config = dict(
    arch='conformer',
    model='self-supervised audio encoder (BEST-RQ)',
    dataset='short pieces for a synthesised band: melody, chords, bass and drums',
    train_examples=26041,
    n_mels=80,
    hop_length=160,
    input='log_mel',
    win_length=400,
    codebook_size=1024,
    mask_prob=0.05,
    norm='layernorm',
    hidden_act='gelu_tanh',
    mlp_ratio=3,
    head_dim=32,
    fused_qkv=True,
    qk_norm=False,
    layer_scale_init=1.0,
    inner_norm=False,
    drop_path=0.05,
    subsampling=4,
    layers=12,
    width=160,
    positions='conv',
    kernel_size=15,
    init='torch_default',
    residual_init='scaled_by_depth',
    optimizer='adam_atan2',
    learning_rate=0.0016,
    beta1=0.9,
    beta2=0.98,
    max_steps=4700,
    batch_size=64,
    epochs=11.6,
    lr_schedule='cosine',
    final_lr_fraction=0.1,
    warmup_steps=140,
    weight_decay=0.2,
)
Rows from block 2 of a small self-supervised audio encoder (BEST-RQ), named by matrix and row number. Rows with one number belong to one neuron. Each number is 128 + 32 x the weight over its row's rms, rounded and kept within 0 to 255. All counts start at 0. Numbers have three digits each.
After each neuron's rows are labels from the 100 clips, of 14976, where the neuron reaches its highest value: "responds to" is what is common among them. Only what is clearly more common there than usual is listed. The data: short pieces for a synthesised band: melody, chords, bass and drums.
# fc1: second MLP up (model.blocks.2.mlp.fc1.weight, 480x160), inputs 0-53
# fc2: second MLP down (model.blocks.2.mlp.fc2.weight, 160x480, transposed), outputs 0-53

fc1.142:141142083103093129141115068114084102133077179173141113078151170155155120142163110101166094140185070185200127132126147174147124158147086103156153135115088086140150
fc2.142:144090138115066078129172167091103147166153135110142137115119135045155122091084114095129114143119150103148132142145166154173145114065195070089099155174154151136095
responds to: organ-like

fc1.307:151115152138141127188139114127111069184120147117052139106163105148090080135059147170116160126064155181153106133109132094149134120122141155098126057114146132135183
fc2.307:115112127143188122065075150154117202110161107127202088135073148128111100094155126129160141142140090143130133142160131088125097138168137090098127090145146138153102
responds to: piano-like

fc1.65:106144115092199145108122099175141117116105136160162095129167175127149120179057134114135122091102094117098112149127193089090109172109071148132130133048142109141160
fc2.65:151135153152174076183191128122137079149064153111057137141099120143145124081178177150070147087139131108128096114089127119170130149121081095114180117126115163111055
responds to: ride cymbal

fc1.182:078172107096130091129128074137089127094079136133098129066122174183115115212092118160123082133149092187156089093139191128161116084134058138132125113132131109114207
fc2.182:162123160099158124143155111089146139111099102138072138152159117193105125178089116169143141084087085122166114084114133095121122167139103140140131116132164138108131
responds to: marimba-like

fc1.439:118194090094115086147088102141103150128078127164147117095188149215138157169092082141117116113135111149132076089135173121101128076155078101137144123095098083114132
fc2.439:044133126114127137173077110116127142172123148127176115133128086072151099089141109108170115103151069122124138169180088133118138136117123143113167090108157148127127
responds to: kick; drums; snare; saw pad

fc1.429:115192107115143103175167099091106117107097130192123156102134156149165121175104094157122081099159066135172149059109163147103117076172106093144145121094094130128134
fc2.429:156135100189158143125111151135208107143168063144136124138104119136091216159064111099131103164150149150138159125099104137163115073154152139143099156082148131121102
responds to: clipping; text has "clipped"

fc1.21:117201105139096067147177135167111104155089121148075128118119106206114138123085087169080120074111117192137113129141137088134102077108106155106145128157170121116169
fc2.21:122108116135118063156109101118121145119111124177130130138101093156157094154146182199116100120117104167130142065142165156140148147100114140113118103210062133189117
responds to: snare

fc1.305:077175134088133059102107101149110141101089117149087122092160145191133140178189090126099141086132084181134109070128183091146140118156065110139139134096128103105164
fc2.305:174211114169134126135111139157097154144146093121171107161102073136104145104138134116155104090139150120120121108168107077134154098107114170089095062204139151195110
responds to: kick; drums; snare; closed hi-hat

fc1.412:093074141166119122101045153178124142117121149106209128130136168082120124108177122151131169157151101091117170154179150117153136078197091099168163112114149121155108
fc2.412:172109130120128142146156082092106131092155106144136106134155148176138152149126120151127139115127147223151081108124146135147116117080125139113100130154101121143126
responds to: open hi-hat

fc1.453:075139167097149088149137105138122134071105144166090151103136154148077113161141129180142159102136110178160084128140155132139081107137061092124101111136085100121117
fc2.453:106157096098172174161104078084121153114098134166165111143142131135132127192149112118194080129131108110141120106145152110121195169118086104107103165151092142180097
responds to: closed hi-hat

fc1.313:065155147119107075115150105122109095062105116141085185116127142220109065151128122180140076123122126197106111113150140150127110116151110124084082114154131111158133
fc2.313:099174113125135120086081149159136157149178086156124105116097148071104119157094103113118171109122140079106149199152154147102072073150154077166130105098117087088173
responds to: tempo: 70 to 80 bpm

fc1.70:088120121148091143159154120110166140123122137171155071117130100170082158158166168197118078126104039173100141103133128093160098152148077113148169163146153121134121
fc2.70:217122095181059128084196114158145139116151095110199179129132165200168108163113131131095145137097156136116122117086095135107091160094148156067078192121110140110120
responds to: ride cymbal

fc1.287:121174072113165144131120101115095123121097116114138135071170095194117089136146091111129133139122064116093118097161137076131092164174098087125149116111180113093204
fc2.287:156076123168135075131188150204141110111178122096098103137063083167133095120155147157090083120132167106152109171110099150110164162125165150086113117161135098131131
responds to: clap; harpsichord-like

fc1.381:162180119112134153152208144134105114068124118129113107129152197116130104120128109123120151119135153087136128066164116136126124162123140195139118129143183136126119
fc2.381:124127089209158108127159168093099205154105109154181111126082119141121086152074100205108087094105100231151191095127114081110121114116129127126126138152108115166102
responds to: harpsichord-like

fc1.174:124183070128112075136064098122119122103101118181114113100181154201143148152152084146100150109151106151137118096166166111112106081185076121144126122115116076115151
fc2.174:086178111185160133181131168123131188170091143144163118141112082096111100110143073096146091119122105130108138122163102070104145108139094114134123060117176138151131
responds to: kick; drums; snare; closed hi-hat

fc1.42:079110126123124097127141166111060104112113118163155104097109066152162097101145107130128117118112051121194162171110157180158073139153129118129163120138128085171052
fc2.42:094123132175120116101109193171140146183152121131097134145088165120125066092064146120105125081109220087094125177086122160117161098112174115145134118110173148139127
responds to: muffled (low-pass)

fc1.217:116153125104131113187175146066082130130095219177094094091126153136112123146127125116162101138153125155118132136131152123143123103150041129129126075092128133141126
fc2.217:090152090165125089093091157164111171109097131135105147141090137113150137148094107141125112067148098099190127157131130143091115113201102123140154098108137084154187
responds to: white noise

fc1.254:119146124155127115110107068110165045102144150201162159067117145130120114103118116106180189083146102169178118130126172154167109113151111076146147124116057082097182
fc2.254:121088125068150117106125086135136115152127148135181110143161072002146094131142134110117181085177070146124147134167157062130112164169125152103149155101145114096127
responds to: bass line

fc1.246:134135145105126156211135118098107079139089178102120101133133082133141155126144106161164185135144148128136101083120115102135171181127129125134201081134157130115141
fc2.246:122129140194141154119097185192142153108152098126142108122066095154098107066108104109138118156123160132130157160115112122108096153147148111116098110116167120130129
responds to: muffled (low-pass)

fc1.185:084122133142159104146087120043081145170074144152122146077141117104140101131223088133184070151118105163170152103166124154125132129146140153087166129138164121145113
fc2.185:137077101136125152136101170123090162119125146131160030106153119169123141101089171150113063173159142136171116061146074139069123137129141110126093143149125180134127
responds to: shaker; rimshot

fc1.371:072208068156089131118106117118094140149070099166115143068159125193147126178105090144128064112104112179147107105133152097084128094153056169124127086115169106085157
fc2.371:170074162122131121114142152174120115113207102103085183132070186158092160089112176127130152104106182154125102154101089131091111097092171111142142110163131146096082
responds to: kick; drums; snare; open hi-hat

fc1.273:088176119142096084172142143090113138104093145187142087104156122145075154197091089126138073106132134144125131058098159130121097069131072130172152117083163086125126
fc2.273:088171126194141137115151131158120160162144114111111165183111109140108144103089085128126109115153157091138115142123128148137133034160111112132089122161174098185161
responds to: bass guitar-like; clipping; text has "clipped"

fc1.404:103131135150098112134089067132154108098122101167155081078181149143136130163056105094201125119131094157135180163147146112133164104152147137136132096106098074177137
fc2.404:155133158116178111147164135152122131180134182077157117188125057120143105099143088129128163138103110038125119140185123093116057120158110111113187140099192134084094
responds to: bass line; bass guitar-like; string section-like

fc1.52:110154125146085098145152110141134122146085140172120082083147156157133166178095132131146110129094099122132161076112159147138123124153091136165182124124104129149121
fc2.52:163143161151118151109158164160111145112146117142081154155064109102095160105089087143116126132174169105160089143097123157145117033144161094174113121145170127148153
responds to: bowed string-like

fc1.361:101137150153143126120138149077140092090125095207130106088137086159169139091050140130154086114172106171118153144123132190136075065131110123103095152091144147126068
fc2.361:168177130188155183187191136106091167114189133171138133105118119130119079139106079135152078090140183168105122110139115121110157157082117154102077159120211131157084
responds to: bass line; bowed string-like

fc1.35:126132112143124078108104073121140149102092054191146130091145158166112116225127163118167119098158027123193166139129172153111096146157132100098132090080097104147128
fc2.35:135156136107176128135130163179185139189144183077154132139080076068114116067195106104148149143091167072077125123178130116142130151150158128095132126144150166103067
responds to: tempo: 120 to 130 bpm; clipping; text has "clipped"

fc1.62:109091127159186135189094126077161075156093116183119147108138060122126176144139137136157112129149108123183124094160127204162148112104124086101173124126088131123117
fc2.62:168048123186090124081139147227123189107161092095143173139104205198086114115150169156114132158159180151129108167116087120134103136097108165113088144140148153154146
responds to: clipping; text has "clipped"; bowed string-like; text has "noise"

fc1.456:124144095100087102102136128126115109104098156119157061149149128170142138109094091165091136086132099140182073104199160083119113132134126154081124136158172096104152
fc2.456:090177098225113143151138146114094169168130085195158108173065135123070069146108149148119086149098145165125169102126142115124111103083088151114112108126090121159109
responds to: plucked string-like; muffled (low-pass)

fc1.33:090104127136155118071109098147108152061096117160183132132208122156138170184154097097127149127155046098150088149140142156140150123147096134135135134129125114119150
fc2.33:142162161151177101111145133187164123140183100073096133129064112110121116094113125103102131157134201163111121134132091161129122139096140148071140122133140131110110
responds to: tempo: 130 to 140 bpm; harpsichord-like

fc1.369:163119124133145128178180100124118074129121130185154149108177089142142141172107085125183086147132117087140141143167148209165101105093133091106128117106136090100099
fc2.369:127065117183139156083104136198149186155203090058117127169160117166044104095143158124117141129143201125102114159125066080125119115096128189143108088138148164133117
responds to: text has "noise"

fc1.179:111134106117073144104092169177101162136131129157139107166115171158078109100217108164112135049186112125120116124143144135094098108126034106133146116142121059138117
fc2.179:128128181104106130103113129121147084123102104115091136100111171113139223113035117089084139136144148099140091167078100133171127116116126124149118142101115104112077
responds to: snare; open hi-hat

fc1.162:167097154088124141152167095075103078128110155133127116116125109156158212115069135113133191100133150149158081107102147134139152143090153076181178069096054107112091
fc2.162:187135111160135070139132176132108117076165142098072134149093112188140118105153131166134180105088110127121150099126167144100098106182106134118090101147095134102166
responds to: shaker; clap; string section-like

fc1.332:142126124082137152184140097123115093181107162128123120167136101167134132093105147155087157156124140157118066057140132110109144144083115172106152117147157133147177
fc2.332:126145120174140103091082161169128140127156131157173065117066121118099096080139102109131128157171135112116184155153141159114104121187131064122127134115168117127123
responds to: harpsichord-like

fc1.15:129116167144120145121150104088138159111141091140120093118180127213096145111115136137098067154114163149175152100167149090075115143100136081172100126140130126149161
fc2.15:132110154172121062131104136168153094155121120136087138127124082071106134153126107055125135158152125104128178144096089156135145144148149111155147149139103111116098
responds to: bass line; bass guitar-like

fc1.191:114141104104144157114121137129119138117125127130083119123105130146117132133143141164162132122114076154085082159119102128195137154094080113120227096166048116172083
fc2.191:145123141109126168116101101147077110145144111097204128132150126165082166150175145126166132170108150164148089104153142117147163133170065088105116098120091174079118
responds to: crash cymbal

fc1.41:150063153132154156180179147104139088094078142144112160111182092100119145111147146107167178082163143124148102153133128122156121132118135127165154087110151124138136
fc2.41:137125168204144096084106145190148161129160088118127175122096145190060127087129125128131140144131194158087168160138080126116140148097120158118104085169149102139168
responds to: white noise; clipping; text has "clipped"

fc1.317:078195099129083133116131136140138096168086078147058174103146087191128094162111072121129098089102143137102088129101141129115135089163088119070119122127139094124179
fc2.317:161097123156138098096136159173134118105156080112067160134050161214121115152076156193056127113084185127104130069090131125131145118137165106129137171134135138165143
responds to: kick; drums; clap; drum pattern: dembow

fc1.44:077169120129099060147161091107135120136097145154098143109127130121152106164141054146147085144146062149151094086130143104129141083163114066137121093111116087145098
fc2.44:152132132165131135141159110148135137130180082113120072164110143158105150108078133165136103073097154142161052148132103139128109085068138174114136115137143152144103
responds to: marimba-like

fc1.203:114137118118133143136146141131132119133113113126095130145144189129142107143125119152094156110102115148174128074188144094117136124115137171132129117154136131127142
fc2.203:082145101196105115105134149144143179120140102187194077145039138118078085107133159146159106146122129177147184150171128099159106079113106110130122115146112100164092
responds to: plucked string-like; tempo: 100 to 110 bpm

fc1.9:117165089131143139138167158078118094110138153164132109113130127106145132127171119120173079130185100092130159130120176137108139125165107055160144129061174134092105
fc2.9:152111092114094114158185102162140163127192135083124130128088123133089104112107143137095149113151160136109094139157072127129123186101170159077105137135192154179143
responds to: tempo: 110 to 120 bpm

fc1.103:144184130131113051186129077068086164121135131132086122087154092118115190158087117138110158077109113168123176070165129147108117103094121141131136101148100118100149
fc2.103:112093112106119107139169092160151161168131155146136117176166129062122063124158203139093079110175127090160110143138126116121166147097127152133104132198095113178119
responds to: closed hi-hat; rimshot

fc1.198:137138154105114116162146126127062106078115167193102093128157169135125130106127152097146091091191130145164112119120136149092119095154111111174140085142121101132137
fc2.198:120154143116120188131071065120158134153108119155152152147146098127075191207057128103174131093163129180164086147125126115188117123067149159087117146121071096137151
responds to: saw pad; clipping; bowed string-like; text has "clipped"